{"win_length": 512, "activation": "gelu", "mlp_ratio": 4, "depths": [4, 4, 4], "widths": [80, 160, 320], "am_softmax_margin": 0.3, "grad_clip": 3.0}
Rows from block 6 of a small audio embedding model, named by matrix and row number. Rows with one number belong to one neuron. Each number is 500 + 50 x the weight over its row's rms, rounded and kept within 0 to 999. All counts start at 0. Numbers have three digits each.
Before each neuron's rows are labels from the 100 clips, of 14848, where the neuron reaches its highest value: "strongest on" is what is common among them. Only what is clearly more common there than usual is listed. The data: struck, bounced, scraped and rolled objects made by modal synthesis. In brackets: how many of the 100, against the usual share in percent.
# fc1: MLP up (model.blocks.6.mlp.fc1.weight, 640x160), inputs 0-159
# fc2: MLP down (model.blocks.6.mlp.fc2.weight, 160x640, transposed), outputs 0-159

strongest on: small (69 vs 32.9); repeated hits (62 vs 19.6)
fc1.117:453593514562536571398531462563464513549575466545474554460469462489456561509502586489431448549458547459564501476562459524433465439479457400574455532475541571503554559514505448435522526572497574486403533410507447547516419425552544584520477443463551521419468459527479535472566547434565469500519406504505575452593528488553522544420455455562568452530533560435493500518550587444447499432477438524413534434557597523549468510492511460443421450497465445420530506521501509543486519566492451
fc2.117:540495525526394574471429484529539528558505534496463555568456457401483502464524479484517501531553573510638519545573488429618575479491502470450540461500492423450411493444455508524561501539478513615519550447461437532460523403440580541539432439526504516418506550528436595482552514490577560501406450524521543571575541498457444538473542443532502515555580512527523508596468529500534577482447478521479580532483542576419605505487562491450543552472544434395541435483507530504457535556486500

strongest on: repeated hits (55 vs 19.6)
fc1.383:520522494582489563422441534580450564498552447579550433541568519461445477541463467413558557461512450435563446499565488541419530477434534533477490482555470532445487515522520480542553469536439553439558596560522561516415460580452428578576435485412537431540514557462506431468590415555511536501474537512526554405462516484531500499523446571570479565486506572455504537474463522536479533520557556516513554520585511596591557407517566466441498494453598448544411503531539558549535475573510511
fc2.383:565534546480469508449479496538506582466499419494512501502501483564638498474560621526435475455451472520468563450514464440435550438511572575476482532539486420545469511440490534511491486518452471516525436504605487556543578513548480513416494524472442574555550529542535440490429518578514534502512597488450417478477491518598567515565501521438550485485520611519436519527530588571524507487560473450542526560463468523527593543545522540574494425414384503502406494493550470446449572616489396

strongest on: clamped rod (49 vs 12.3); steel-like damping (40 vs 16.4)
fc1.564:487518530449547434509460554516454506519462446538415475574525475534519590561508514509555520496458406500501425508464505437373519499466558558469474569450509403585423525437515500461549424493600496400399410461490520456514535418487526465530491558555512516482431503609550546559413459567480461478531571460559480477429457522479502480418462476434594586461522601485519531424439418483521449484492472563501521506558540523507547557521427544452511570445494503491586520387479538526428514534493559
fc2.564:494540410484528487465454434459609445436565512496492494482517440404503529547489480505464600668507520523569413459519476448515484408501554441594420480518514542438488427566500535478443563572493536489537462490432522535490548485465493525468565518447581475513526477427414577525551514471517470549492582497619585550538571522501483479513541583541527492534459442416511498478496515548426528528446452459525489426455500405457503559564607444505513466424491501485514552579440576490568494537490413

strongest on: small (93 vs 32.9); repeated hits (76 vs 19.6)
fc1.197:494511550450556432536549455430476515504485470544518510533478460452506487527571423477443507445550413528524568533523538561438530573454483438473523487574579592441426467537582532430582582516486442450558535460419541430502431575558581542552456553421569432435465422562454505491568450477418532475577560480473569601553494481457471467416554441534488567464503472418438555514470540513509498574548521440528451552473448512500588574522498439558420574509457588449550500506561538483502481476507506
fc2.197:541547525446416605586524500516465539413439518451522522517494428434467483465502546490480509444611465534530546524542475469470458466393462410624446525478540594486518516431407530445528422563562447504507476537421532451456475490414533545486542527549515425523495477509394533516521485447492562454469425480555524470613494435498452533434586498523560578545495468367465516459514527509483551507543493523483543610478555522475507468566430514485537521473515448500531495529495634469485465399554561

strongest on: repeated hits (53 vs 19.6)
fc1.163:535487527549405458456449450521587453548472501429474480518605488564411546457444501533450478489521517506476479447458549411507527512581424556575520493411424513536503509445429520441423474554454402556504487490495558514483497430549482474567417538533451539524562566494456561544566548541439502585517466561530563439552521417574517472518506578425552494497421565533559579594452552438504490419509420432536452436401499444561563521480459509476484438489514463565431539493530474499567536550585494
fc2.163:454448452536463504479525428432450474512483572502473486497574477420439525465530477550443521625450571415555472548575538457496576568420507533540442537530497563435476516509501455474485491465564588545487607521482534478397597500476617499473485512444420460497518453558457476470442449469529446519481549497518571528454556374606530479526545462514538520479366488525437579552506555608415473475482510431460496528468456488449418491500523420480453480509415494553526488583521471468509591478540470

strongest on: repeated hits (89 vs 19.6); small (78 vs 32.9)
fc1.338:398408499542478532482547478561464529552521446541440479593575526473559571484455467563489512398433395469496526578465450414491575510562516567500584463443451563537565447502445552506440390403529476559438535438456543461545551551553454570561427519460521556524488449536567493489463555443491565555476475429541467436527538542441568404499507533504550474483554483521502531558541498409534474435555446433565485429459474541480528512502466438492494452528426435451454485434449459425541489437451472
fc2.338:474435540512518512410437452518441578517448494534474599447397534573433428474496503491476506432505443461547510523506534418434578487468472536482523496434493423466519628466564475508317477552513552431550591557551516489510404453493474537575462547498532566564522502478531448474408513509584482458497523447523555444398485557526502490558468552497473511449528478556481458506572454470523513557463563533447508449519518548481495421423402476488536560563549506417503465436580582448519468541509553

strongest on: repeated hits (45 vs 19.6); clamped rod (31 vs 12.3)
fc1.151:507449496450530423554504569529435471545461551564563565468484482536485467575460537424475491551546513544554526448578508563468472470427476441524491439585526416579574447519439462587473497504511424428527530465443420579498447556431490506444498504562485509553466431442588571452448542420427518550460513552565440489443542443519585522547482538439543449533491410600434532443523469529552539577507442453527559471576510532575479428425519506572440492441541457525553464532403587533458480467499515
fc2.151:500435557475470473476494600578517515474550562565458484542450523478435485465447497484446586491599508461473560467601522556480476487490504568514492552543503458507534493473424511482432531487578472545513507480425469493457513553482525543553585429464466549445505477398502556512561491556530442424491492524431513439463586523414569482622566567382480603438483521473494517449537462475487454510457485452549577567395452581467552595495467559423480413525510536417518450464444368460535499486453512

strongest on: clamped rod (63 vs 12.3)
fc1.251:464487446421448550490506397484466521449569468548437552486523459488532588532411525552492562465455474529441533428473580505573506485456553500431435458471454479541584486618513450431483514543557584475550427481438477514480522516434456443566494492424489442518450496581466599534521450449546469541486487447547538473507572484502530450406506547574585445511386527456483575401545413574526573527460464528531561485509504398395474442475450451493463500557462551528574491446476528550517551459441542
fc2.251:437521546527491509564472516466506563481533511534541484574354490436466460452541568529553408454596562530550470515536501463532513470476497440400521524443536499546401525405476510528490511475527443592548540509463472464587576417489444475526527485506475497481498547488424574474496466471552425534515434522469428498543383492454510590500472403473448565527637539419570574549486599473528421470522513531510554498458516563505564470465519558444572584478477417470511439479529578434542468530550551

strongest on: thin (high-pass) (79 vs 12); clamped rod (55 vs 12.3)
fc1.127:445546555534560520533459511473426531432493520595500481538575479489582501525426504550519494546483555582465431529456444503574477452396602386553487497523454485493463469566581529399536563559497450413526490448482483489585474456521436440553473485482536480489479458361448564422565543500451426585538462492534478455478513496572519484493435570409486532429492555450502527541403569580457495528387477492458476524436605530463509545498472562513534550504478469530583513551549552564503456447522532
fc2.127:523423540459492472509477492492393507486489515443467597420500540564455439522599498523472433311511459459526543553459542512505542557503420517505558531459433433439525561404479473574466432494542394519470539503504516514490426482448505547461493528585485529530533490560588396465454536518546497437561448516515490426481495495377498531559503445463464551512520468544507492499568464348525570491473582462464547534509452583497445483481448569414535520549514447482561473466548496533456524462548596

strongest on: clamped rod (88 vs 12.3); large (67 vs 33.7)
fc1.447:485539562447471565508568450467466515527521459429367461549446508513530438567505471432552523489466473458501478413533469567583487531413487542524418530482545581582559518614537565474478443443482575427505412525470478546543442458445544471577458482418464460574515503561488514475410536501500582439428489556600506580549514531484495500458461510530578424541506448507537614428541491577529543450522510415517471472500553463468486454520471544451425545426426475503583589485504539576484456511518435
fc2.447:519436501541490484529475562470449569496489505614477398572476448419527483440540528477572483493504551498514455505517455512483560509399527556532569591535551452533443439443441497454568453454554495477546489464499491446540609448585449483498498473549461512477483481397436517476487436507460452569459490511436431562444426377541531565492456480450544532538631649561509539599458540459562429469517449474482482497503617493418563528454516504452529475445428524440536431458544485493517552489482512

strongest on: small (77 vs 32.9); steel-like damping (49 vs 16.4)
fc1.554:571541463449523524499537544508501426435489535487490495571470536429527496437560480522511422542522476444551515454448499521539474521489545385450547560487599512524528531486565445498481465543554468582530445579463486565428580557562520430441525475514544450540518580593482543529534460447479537473557578524514459488500468471495558551533444431569436452449521443532473421451442512481437529529436448527584551450505487468514385485433437461484506576416568590428424423530419468513489367584418519
fc2.554:417537543469505589504463507526506588487527498469466499593508497540506533510476530411518507481468530504479462442475479512435545521564531526426566608506517442548493495451457471487502438452563535426493426535555464498564485439525422522517519461556498486469540622498608592564520541487535447491481485448513375523400420549468453406438453573530503539444585560493456521460453475427538455490604518539415498476517539527553504463546459418503538530412500596501541500367598612510528466472476511

strongest on: medium (64 vs 33.3); clamped rod (61 vs 12.3)
fc1.296:440474465552512534477486494518395447515498435542476463551444442412494466556551417410551494524366511562429492462494545510561546459475542547537473447452554566438570491563589601495527542432443595500466467497455534433529506576519522454536532489508530461545486521583546537544523459585507512536486587443518540534520540529546512389557566548530514459413506499463416561436477494483573535474521571531576469395495592538534528525451380493602436569488543528467479549527547538486458527466553505
fc2.296:519409516557512507532482512585493484513438430437356553475544538639465487485524555425517492433482486474485586479385517600529508595502398584526480553552543480494602533488566492524466460473515490453458538526541528472471425542434539521525427558506495511521495507593592435498374444541471509424509497478483457490359522455486511437537459455495556453477440477623462474461519421535452603511503583557493476535532493526461512478496458460475500530444454503529537457466483428496515548426535531

strongest on: thin (high-pass) (68 vs 12)
fc1.238:472509494603500423525436502477530445488432559435460568527462573456567418526454506558449427543562518549603443475530429498439445477439502446446432555502559557483459546426487440476509480570518451537563517435603528527444454444550620557509547432498534547566430512440469535504457527451449569546464493425477542508494415422453517587479468433451473463580429480563481502566448548508414450546469430491405531453441473556467562442473521509433516427458506480470496481553530487453500574466452552
fc2.238:464370505493534457479494513529513473457515469514372533503582480550488464494555499462456557491464569495472485433384489586495532518462496550590476501528534528475565472543551463475436439477558470414451552428545508474431479520572474566469433523489469498531465411443586348491492509545499534438487585537538459537413571465490560448538556571439516482503427517600434499505504422553451573521463465540553448554472487449380555616496535493501484445483442520494490497511456365506487545459531468

strongest on: rubber-like damping (44 vs 17); repeated hits (43 vs 19.6)
fc1.479:430450494601417537498480512452466457491500433532491513477618559456541532467475452440492517503508515524480534427485434459667525398555530570528506521460495493477468495493560463459470504560556484420436541453553532472523488485518537470558552476537459448415563456425491459514548523522508501562414382515524458479585535420507413447537464535474561399555419478474529575548591478500577518576468496436487583561476560501420558611512498550487566438458465414586530519485546446537503511523494494
fc2.479:491536482489532403458482564488428486447500576505540506432531414503514506527546479561450470465541453466526494563433474509470511543436496511482493450501473514442521556521492480492516588536467478544500562421438515507498445493402508531468532488496516595562488409578530404459440490470544546485570513541500581519487580383450554613521575437476494557555424485466468537524528445466462486464466568473561531539480469466444446565441529579399405474652528478554488550559478363558435600495545521

strongest on: thin (high-pass) (45 vs 12); clamped rod (34 vs 12.3)
fc1.206:447497519526523488462475457523477531439519515457484487511491436462513546510511514484519522580425474518451506398484553535604588492494445444546568514591494590557532445637479482484491586420426590503541425488456492521480486552568383514478447476407471507427528482415516499473479524428526523490413500579453555471494511476493535449533574551568445422414491477522447603555550500585572477571558509434516465537485516461511441525518517403528427493492570488557424590555593507450495512443526419
fc2.206:463448607599494459570497475505507606538444506475483479618418530554530497437506543430546474474576533502524531496559515446507542536426447561480517558519549460573435503441492511544476396483507492490543548542530480469547523438498465497583476462467424489478457578472475527453458453461506480517415446437473383520445448545573499520473425436502496486573592543517585549538447484526522501521489527533523605517447547527451560409433423520521549590435487492493550426426515601400547597529529543

strongest on: thin (high-pass) (51 vs 12); clamped rod (42 vs 12.3)
fc1.59:514412554489495425539464565422421572540494497451505453451496455512508512516540532544433492583522479425545461492519529567502480563461454524573493442477557509480514421612580570528551514460463484392553452543494444500560539495529420456472464459546482523482581538418464461438566509440445540592431481518522468453445435516460433404460484596412515450458545509425430574480425505568523546588482500449580514535462557512489533545404510444547555427504537550456500542464556518457442389543524554
fc2.59:523532457551536554529417537535549481526549537452507518520423468481585556503442538462457440592500486543462518510551465446454398476482519537550554478511514551528431565543425444401537476501473559424537446513440448535629508508399536479527523441418506496504404545426458597498475495473428535532509483489554553532438529631483535553479352567565493460568462423507602527467455456517436498466564445607546492511497480382494466483539479469451540493464463521535504568574481509521579501495475499

strongest on: medium (71 vs 33.3); clamped rod (52 vs 12.3)
fc1.11:497506492500547444484452504429505432517538459497484529518584512500610417478510563586540421460629526513477583557483539449539522472456543475491575489556566466440452518535416441509555482471514434543470606514539440538445451517490590544538518512456465428484503510365498426443566578539477434450571547487524497469443475504527427534480467538425419527533486460447494372580528593501536504516487445442446439554454451568530481506550570493449560448552545436539452541494529473518584463602534494
fc2.11:500590468475480523510458505488618515482523491562637421561381492350485503495491543523569527538514607491539443492579489477533501446483532422473520476466486498537414420497468551481538545509443471573563476500488457504507560458584457480486511511487539473464484521396335566465577501492502412582510479529459493544615466458553485526428488518470437549545546568412489514512451615544495429503501495434554507527474515514534518480510534500528505459491479426473463481571539555467556438573496404

strongest on: clamped rod (69 vs 12.3)
fc1.118:537581532473486434567442564490520477489438470479525508432523520576464532480520554567516442407468567560508525531518457448416543571533455506479487552398533435436420580451428532474572504496493401482457568475560557559487452533497485542517495594539583579546536558417479468549591472531488469563566503456523465529508393508439414558543519390461470484559566578499553377534542507450504526449473453554402551530465477601523426543543454564481488495489454492473525446463537520560496519474471566
fc2.118:518443598563492511541469510472507585557498487549514489565447574569518481434520557469569434453574570485535540513566458461522496480451474564501492581531528501596427492449477483534469430480515475466522511488500511460569585403447427477574510481468494546496458545482445545456483432469469442538473471456423349529489443542532554585453443417447532524542642558559618524502423481506463450543482475566552561527426533535460560388432456528462569531479485512435576431469511533448495534495520545

strongest on: one hit (43 vs 19.9); clamped rod (30 vs 12.3)
fc1.478:432499453507452539501575559480531421522573574498533608584410421492530418439526447529505454470503442484456473523526593464483456518525518555543539580488456531501433536408573489443512547581467393470541472559534431411400499451536492543549481434446542456497528544418492521429469509480537518498543405559467532515587551417477433433569462474565472477543419454421467447480577524550487483516529509574485577546582486564566515551416478446513473588558528484429505477462507494513533441487470559
fc2.478:557539516513479465502504546482518437458539582547445418449510395487549522494525467556416440473493516483547494593545503547432407553481469482532493475504502565525528500526555505544595596542479488494425485443419487599556477561447591443491531450446487505522482474540514456440441449535509492488504573595396593493393469376409527546492552481474497581478541480478502441501550385517590493444553519450432543484534418507407559584497612490487481506534526514529519489464464491521479606528536565

strongest on: repeated hits (71 vs 19.6)
fc1.337:442458489500557479537466488487466500484537542496518531599410480431448445478525548499532479489569549555473484459483496471518483511423471451503468573552560514555399550453419451507451475518524435556577512533514533434561578420483420469497434503470467477490526470439403578444455483507503489481537427511527436530514450516507506556552471432411499516493626464481626435568429602582473464553471491550531486537445426463541476400457505539453604594448494558414557505605422538481550449485497565
fc2.337:411449521515470491480447476457494614488531513426535582587441557529426436427536429506533474449567542439524531510519543459576624490488516512386567514542464508506444446508481459499400418485479475513593524473518487423488477429542403554550518432496418525523484537454487548427534556449548490486497413488586484533519576575557486519480455589542483463551566454524570518546464595446505528537434501512513535514430465567543482395424412515513511527492510461503520534510645548467459452462510521

strongest on: rubber-like damping (53 vs 17); clamped rod (45 vs 12.3)
fc1.329:440504458490551462477419522542611508430479527422644488435488560512485485545537474569520509520503552475484474548466442471454443504519529419510489536512580409501442412447505462489501546586499506546601513444497500470526554493553460555550534600539476446550501479456409589534526543441523466454471449560467592540621404542528381539571555477428439482499470437385559465509454514518473533510446447534398461467490483459489534444439539466575491574543533477418421470499535458549520506496498488
fc2.329:521524444565485483544485565488532543498504542617541414509484421380600539528471495492527527568501525533480403512513433556487455519451555492564419504524550488584481411554446476464654520448525526526452480450453427514496643460508498429478483469476488490493432519446453479528545444548452522616454614547471477556475468432511494500453495466433498512568554593459499532528404527563494481492509383474517481464505561470451583569504625533455500467508437511477484458497459437514564552479519477

strongest on: hard striker (85 vs 50.5); one hit (40 vs 19.9)
fc1.241:475532579512487557480526433487433432475573432504540528461486522489526503484467448457483503563371413487390547469521575560548440539577483510483457412455541497431575538503594572562515534433418581421470427463507453490440459517566527414589417558517502416409553543506512414590473489553440490465463574505498470503552525478508480419481508552540474498440456470484497592500480461500559470549575499452496524533466455532543430548573478445565416481493496527541440440396490493443410521470494472
fc2.241:526446559445521526554473492498496438453473530430389596418537554619423465530525533444419488455502523482483549475424517522549518565529414517563541504507461502433600578431551497551454500485491520481451556501506491545462413553416555530447422508509497503493493514538600389478415506489524551355528533488497545460476490479396525560577493489498487511469425425564476461476608392449423599503484583502534467492521389550463407500504492475440465555523482466488525489462496475508508509440508520

strongest on: one hit (67 vs 19.9); thin (high-pass) (33 vs 12)
fc1.236:503506533520426483456478544422548559569446503530505475578433417515500525471460431497444561564457517550497496569440558573465547466482528503435453403472547468448553530446464522526518421526436432489538450432483546570435533533452468467552563398429477500433554533438486506523457573535549441511573540480448583461520463543541511596556475495588542454492467455473457494533525552585542592460531409540484528445473442435505543559552588528531426479463480585615489464604507578440451506489429548
fc2.236:496466583527511420537480472565502483439425466453568540531388522396441443464572447399532516420507522569506383602491496564486471542477483454447472597426536506540418592453443430493470438473424510540548445517529467531574501496507595517506451482539495553460507510540544514434507552480464504592460460510488559546522451378459455473456443486436552494509576443505509547511540540454516490435539527497372552428450509551489497513463497472465507630491518497544568474468468573458596484518560522

strongest on: one hit (76 vs 19.9); rubber-like damping (72 vs 17)
fc1.218:537579515503506515490529518491425487564503488538428369502461464490597522541461533446498507541400445578469471488432494493415504495434533514518500492461441548572552494520514519428575530465505577399440442480496479565552567506550527447512500477458498514532458504531503422559394402566450525501487558500451558507415524470477482485398448530501484476542490558546465396498425385607564496450619507474458453551546525460467549512488571401515493418427437598535517462440522494547486586508490443
fc2.218:508568491555485539508528563470561468507502526523447456502569498477589518463518498502451483570492512494498454456421543592490490524457484574564503395528442590550539460571490458437523611464468563450483526428426476572496552486443489512526486462427438455522437421505482416459453456511484583492492637552505539519493555401512543494462509514501489463500453565555450473530497438604460528459507469510557481551530467419423521619512572422510451380504473535578452552561462388534533596463534433

strongest on: thin (high-pass) (52 vs 12)
fc1.477:470529502496467410598475526469531543515424531510461492531437476504498481411500564562464440445652614472550510591446484480536510473476538522506504511511472518476408545369387440506453432546501446460591535522546475463554524440442534578464500441473485582562494570508410575470501486495482524537562461454479438521480457541502486571475463432518479466578538543489616383569516578416490528490404498496430525531435489564506466443544530472399549523518443502452516420495493499554552490487524523
fc2.477:552452602474514566573545546542498474569455484453389572491505517591484501508510529438501449443468503514440493442410559590517485571529415563568545519506490490484609565491604457455497473412473513456438528511513506539487442556475553496522421538486482461483481453547568432531405453514476607395485521508476486494409480476436549504518471520546499477478416501642485486481550403489480618492538572554518453527526450500389511534479474487497455558489467530508511462387490417566482498422547524

strongest on: medium (85 vs 33.3); closed tube (30 vs 12.9)
fc1.1:527561448536501459432477476521514475530534491485433492497457540527595563448556500453566550400397421534524560475563573436474525541421496508426446584430491488541506609549514465460575425588552477446473492412427596512530513428504545507558504492493488521524509533533576437573401528579553547477546489428430499483391480514482552495459537433573532530544513503548448456435425413413517465510520513441481582496531415543484463504515499458431537505501443521515560515474492454561528593576544587
fc2.1:529534403434545540496472441491531445445597472448572524432574474417502514479529496532480531622538538520486421471523459452537410395527525484557442449528529544426467466546471502508466555534452462487511477425450516478476534489450500511410524530429538486472480504430393523494573522505498486569506574561583515566607486552505534574508523577530449529553509400463524408512491577555439526547448450508554406460482477405512468570602596453515526496467477482532460584596482598496530477510518441

strongest on: one hit (72 vs 19.9); thin (high-pass) (29 vs 12)
fc1.557:519484513429468439411448568388508526427487525588474507435534456444489520549535453537478516504473433472588433574430522578501481391525598474484467415405488484416507450622525527544476560572532460522526450411510560508472493490472506486454527528482551568596501521460473501536506501504569527537497536524518526440588561409424468493422589442403574527557502574443514532555488543543493513454420496451461521527441571456454499582396469488494512433544496470536563530534469489607495531445493508
fc2.557:469376546534563463510487534484400525473515522472392595476518591650439451471536514482477403336544482455505578535439556543485551544523436562514559547509452527480499581407478495595475434476542426460516516492504527484524394473471454548487450503564461552552486504557592456433458531473529523384512477483484401462461492500449505535548428440491439537500497481548534494513539504434471561500479525559481543530477405590504489437448433506432538506514516479466542483479524493514472513486519612

strongest on: thin (high-pass) (90 vs 12)
fc1.617:415444516506531400519496565507513544460520563485488487456484487549449421468532503480451509435627545476581502572549466451470513493510539458524524496497563459537401523398476451561508453553504474490615576510468563537468498428478588584457451465481453552566476480495499590494426561481566482508566451556568443433489474542445513547566474435465445509545509446539594401549459478424453435458393466508445564484442451495499503368465503569403594472447482472477487417513472490555505498456464500
fc2.617:528462581512511540583516473514560478517414458361476630478503522585436467485533510427498470453521511481500563472483610531590505559533356553541544522466476463503607478438575465527454466461439501504480549520525483494435465542455539512550432537451491458470509505518564478484487492505491561363421452471490480443445492521432480527548523500574471435507418422580495544478566504453464649526520622528499520515499471536491471466505459475565465548421471447497508406425497556473518514419529527

strongest on: clamped rod (94 vs 12.3); steel-like damping (42 vs 16.4)
fc1.597:505551427461534430408474446450446497434496537494591501432488509540477488504607531571467458405539517477566533537474523491560543463556563506542525452495509418395537521469483540599508507573546487599498579509442551570487452494482559563422520532565546498461558556487567455488513582509612440490497494556463529397538457482417433533555582415480405548536539476448509425523559557496542466443521514419452525519515484552531403439543556480519456457558553431444497426473545480532415522506531455
fc2.597:508507439469497484449501400468522454498546492585516417496492435391470526520475505540493594612466500493505426469616455377522490407517595436537449473467494469449485403574509570508507510586548503518507439458515511556496537487565488490438528510470556511456566485419470546539540523527527415596505547519523584504561518480523435458483564580449542532474511535382450540485480533569492463564485473421528474433473590478438558575527567481559453431464524488460480536516514582444476486610484409

strongest on: striker: soft (86 vs 49.5); small (62 vs 32.9); repeated hits (46 vs 19.6)
fc1.97:411506517576550499454516527404527485488567430454515519508388539537540529510575422472570485594513588481530538554448512543568577387441443483460468523542461466582541411514457532501434454465471431561464454522518490531491573463547511472462511483438511420575483441469462464398451565435566537458518386528481489440512558433580483463424456485445476409504575485552565480528532578511416554496502427465494551456414535525560490472439548503564468476536540501526449518598452542475453445534524540
fc2.97:477615458484494512502462502476638472526534514405643534435504514506548526468507498510480483538527537511528504499545492424534430488484511497467536473527514520507444450499472482481461566523399545511516514492467511541411563501411551531524538470411546502498479561455402558496538565453479473565519475472519570506629574536544481585555571549627441415521452354445510472462480546455490533533497494492449457484451436486536428449584539420570448466518470412531467541620478581522539454528470478

strongest on: hard striker (98 vs 50.5); clamped rod (97 vs 12.3)
fc1.186:489517460481537512455502446536363499589504501525444425535548425438560566515413506430526584597425410530464509480475521444485498503411555486476488531469552534598467456605544479495571512460513522374503437463510468474511544533560445439538472518506551491457508555428530460543581499588456456552489512465542498542482519527553497419416465613447577526415499550497404543461458538647537422569505434560571483503531581480511594521510516506501481517472491562535497507447486511459516429517502494
fc2.186:475471569586535533603515469545518531569449462433441583538437523543506518456456558412528474514545574547452566453517518506480473567512415532510536580550551496582474507449507487476501441446516554442509575603527424452510551485511505479608445490457476466480478577510468556489448444505446534449446489438474375530390469556550555526503374507521518466480539460577577498512474483530461534496525504613547489472510474491487525422520491451487587608396394534489511441480437546431596504479476509

strongest on: hard striker (85 vs 50.5)
fc1.626:456497488438443515555468531564519493497607517434566461504490542516507480540490509497573468568486527521444565500471576566458476463493579356516446562504567479432523523462564558439524600540421461497541463539445452590472517583569471510477498481526428429565510536449477466520558554439545444527492441514414450534486581467531432467553454588462478454389557452539541560474549559526417430574531503491548497510485597494493555505427542539574420468419601524432428510521478525445482435443524488
fc2.626:514508598463545446558529541541414550515438494534464546544507504527477506503552456448437451448477487516523523528415551549503487568493475557474492534481529394521551495465561494522460441472624529492492486561490511495533403482550468505501417512627453508490455534574601519508457540462504466438494481513502436491366407513443509382441458362546503543506547511531533575535530455443514528402474497501493597473597506513528546466525411476479547612466439550482497450365526502551503511466519595

strongest on: rubber-like damping (58 vs 17); one hit (48 vs 19.9)
fc1.601:471498507444557464487563534523524466574468565468553479522435529435531410551562540467549514546467513547453603482508491573562562483515582566553465495544542438466397547438524453585450483582547440555449492569538472426577584434435481511524486541473470561497553512488444471485519546496525500487555410422433564433447496499463552527424460486467457465513470571546485442461507453528598563463423561519402533427558479462488477496441572459540531513387477470535547551566581504432450620511450512
fc2.601:524438477575496520450523552531579528502486445544419551552428567552482511492497441419520518571467474440443542462413544519440560502523461498451472487526464456528537585436488541491467300442582555441579428497456459489419563532454405468492414506498469471575525461554575531486519527566485514467517563465574489464466507483541443490482451558540527404500441523515477544416407581530417498458510461577539482528534506487605435491547448446557540442503498553478534530513439406549506480460428509

strongest on: white noise (26 vs 8.7); pink noise (25 vs 8.5)
fc1.284:506480540556470456456497496496484544456477482528538518472489560428502507525555454566528557598530533505548464464551510460615585461516483492482474437402435554472485484605554550475489549531558460517462526510544446490563512442603432541534486469479540512494526512493527484540569530549459501489426422478589469440547510518544421504414425551538524456558452583531475529511579443596616506537475400451558532531487587498429630593511533446577548413511483442580479526434434508500534583493498409
fc2.284:500379533491510522514521404543522544568461406478493547545441544531452502482485522471569493464476552529479556426576511448567522470518431473456534576491525461517442430489543531509474395472489470479502512529593497455474546459641466516523476529529476444441597568437484588481552487529470430520460454394534409502456436610572461526525489606482446472475573487524520486452502563538519512596484491547527499462448512516491511444507494472635554566389482500445491461495532598387494435549440493

strongest on: striker: soft (91 vs 49.5); small (88 vs 32.9); repeated hits (46 vs 19.6)
fc1.559:562550458526537534521574478412522460554543530435528504528538427495450474420468456492507546545580536586465552569431535457503476448409428528487424428451480437444542568479552485454474541577462432468496502429498439478580491448599500492552497522541594528489581527423540552474436441410421563540519481571505555476479441434438461455452493435433548522574589435455486552515523534494531520448427552452442445506468566421468518512528471520549585453563510476417487449589557564514525468459419479
fc2.559:436523556487500530543485498475515572474530532533406555477479566605545447440532567461490442438520468501425508472528441425527546592458513623454526498545478434478461638447432511572435434502477471509577488464503479509487432526437468475471510494566503574495462547592569488472475478404506528444550469427481450483423548586546541480543442575546560428423521488505503489501514527443501491502495517538518551535549514564570417461457371463393518496570496476536571483444571606439423466451478514

strongest on: medium (63 vs 33.3); clamped rod (52 vs 12.3)
fc1.427:467463580572442450515440579464542464522436518545515409512462596457547466567556429419478540479431461508531492457517451544480573521455508588532427568473585550428551571555456577489525536419441459566535458466495435499475531467492406464474430471579458506551567519553591420504537483588589454459522542447563425532471427536561595486463490485526530487397493543459536539440591447470522509557476448452467512473495421563558511521534495461545524530444496576555472512499572556424519469457511448
fc2.427:449397522434490559475493499449454494577459529487450510584620510519435495504553519538544525459451444530502499456486518533463515479571472527488524597554537475556519474479528430548459432495590575435478540546571507469451436461615451588473462468511383459527484577595625457486485473576531492448442486480460458418395560545579515444464520626469559448415479591442476527448568540568497507542491481436525476471513537510555482496511453482490425458561516572472470486457459492407443505457516496

strongest on: clamped rod (66 vs 12.3)
fc1.455:521577466570530470535474438559464530491436525488508431461581496625545549548566587565477498426478526482527553477493443566514406486414492500453570580509569485484442534506486472458544473563456405568550525583552566447580464532557552488554569536489450453577523461504524375506541416494530500512472463495518558484465418482500502578547587507504431484564540574541552489443485418432543453555504586481404541551537534590569511478462410529447511437458522491519529480500449524459399458525453502
fc2.455:508507553561481495456498520533512531521567500512510420529439549549531500486482587516545411351508570515481535541558472493456556451428513586502531522491489515567462607406499547512547480455450409516554465453581502534549519452501440481539482491526493532530518429507490505453497473471536420486514484474444408424495441533495505624559468347369432510489607574572534444486468463445609469541555535511506488544463440611513528427492467548517565475567539491429468447488565514471450491564544496

strongest on: one hit (59 vs 19.9)
fc1.466:533507489453545539425553449524570486443568549517486516458447557477487532529581553424436511520587456436489472567465492514613474514540437448459467457480569584554518408574554559501532449530391430494432554548505553416556547498522520538529511466458542589571452568444552579484460534489549553474460465429541517435542472483461458556439538544461530534419497553492551483417558533467427436483498571565486446578508535545500546443581444443454584508514445470482460536563437437428528393455491529
fc2.466:507510429549497484513448499464435465495436429533495419494481593487498460514524445508390476583434464508558529448438453428514516499478433612543535513588450533513469415502472547526423506527523491479416510541561548494454536547590496473566503552497496465444544420437530506453491548491479543434537495547470562499475543457563499528594488490458569435525507482456426505518501569624448484483488504499570529568374510456451481520511516603557491355574421600503538550523501446489479628518552434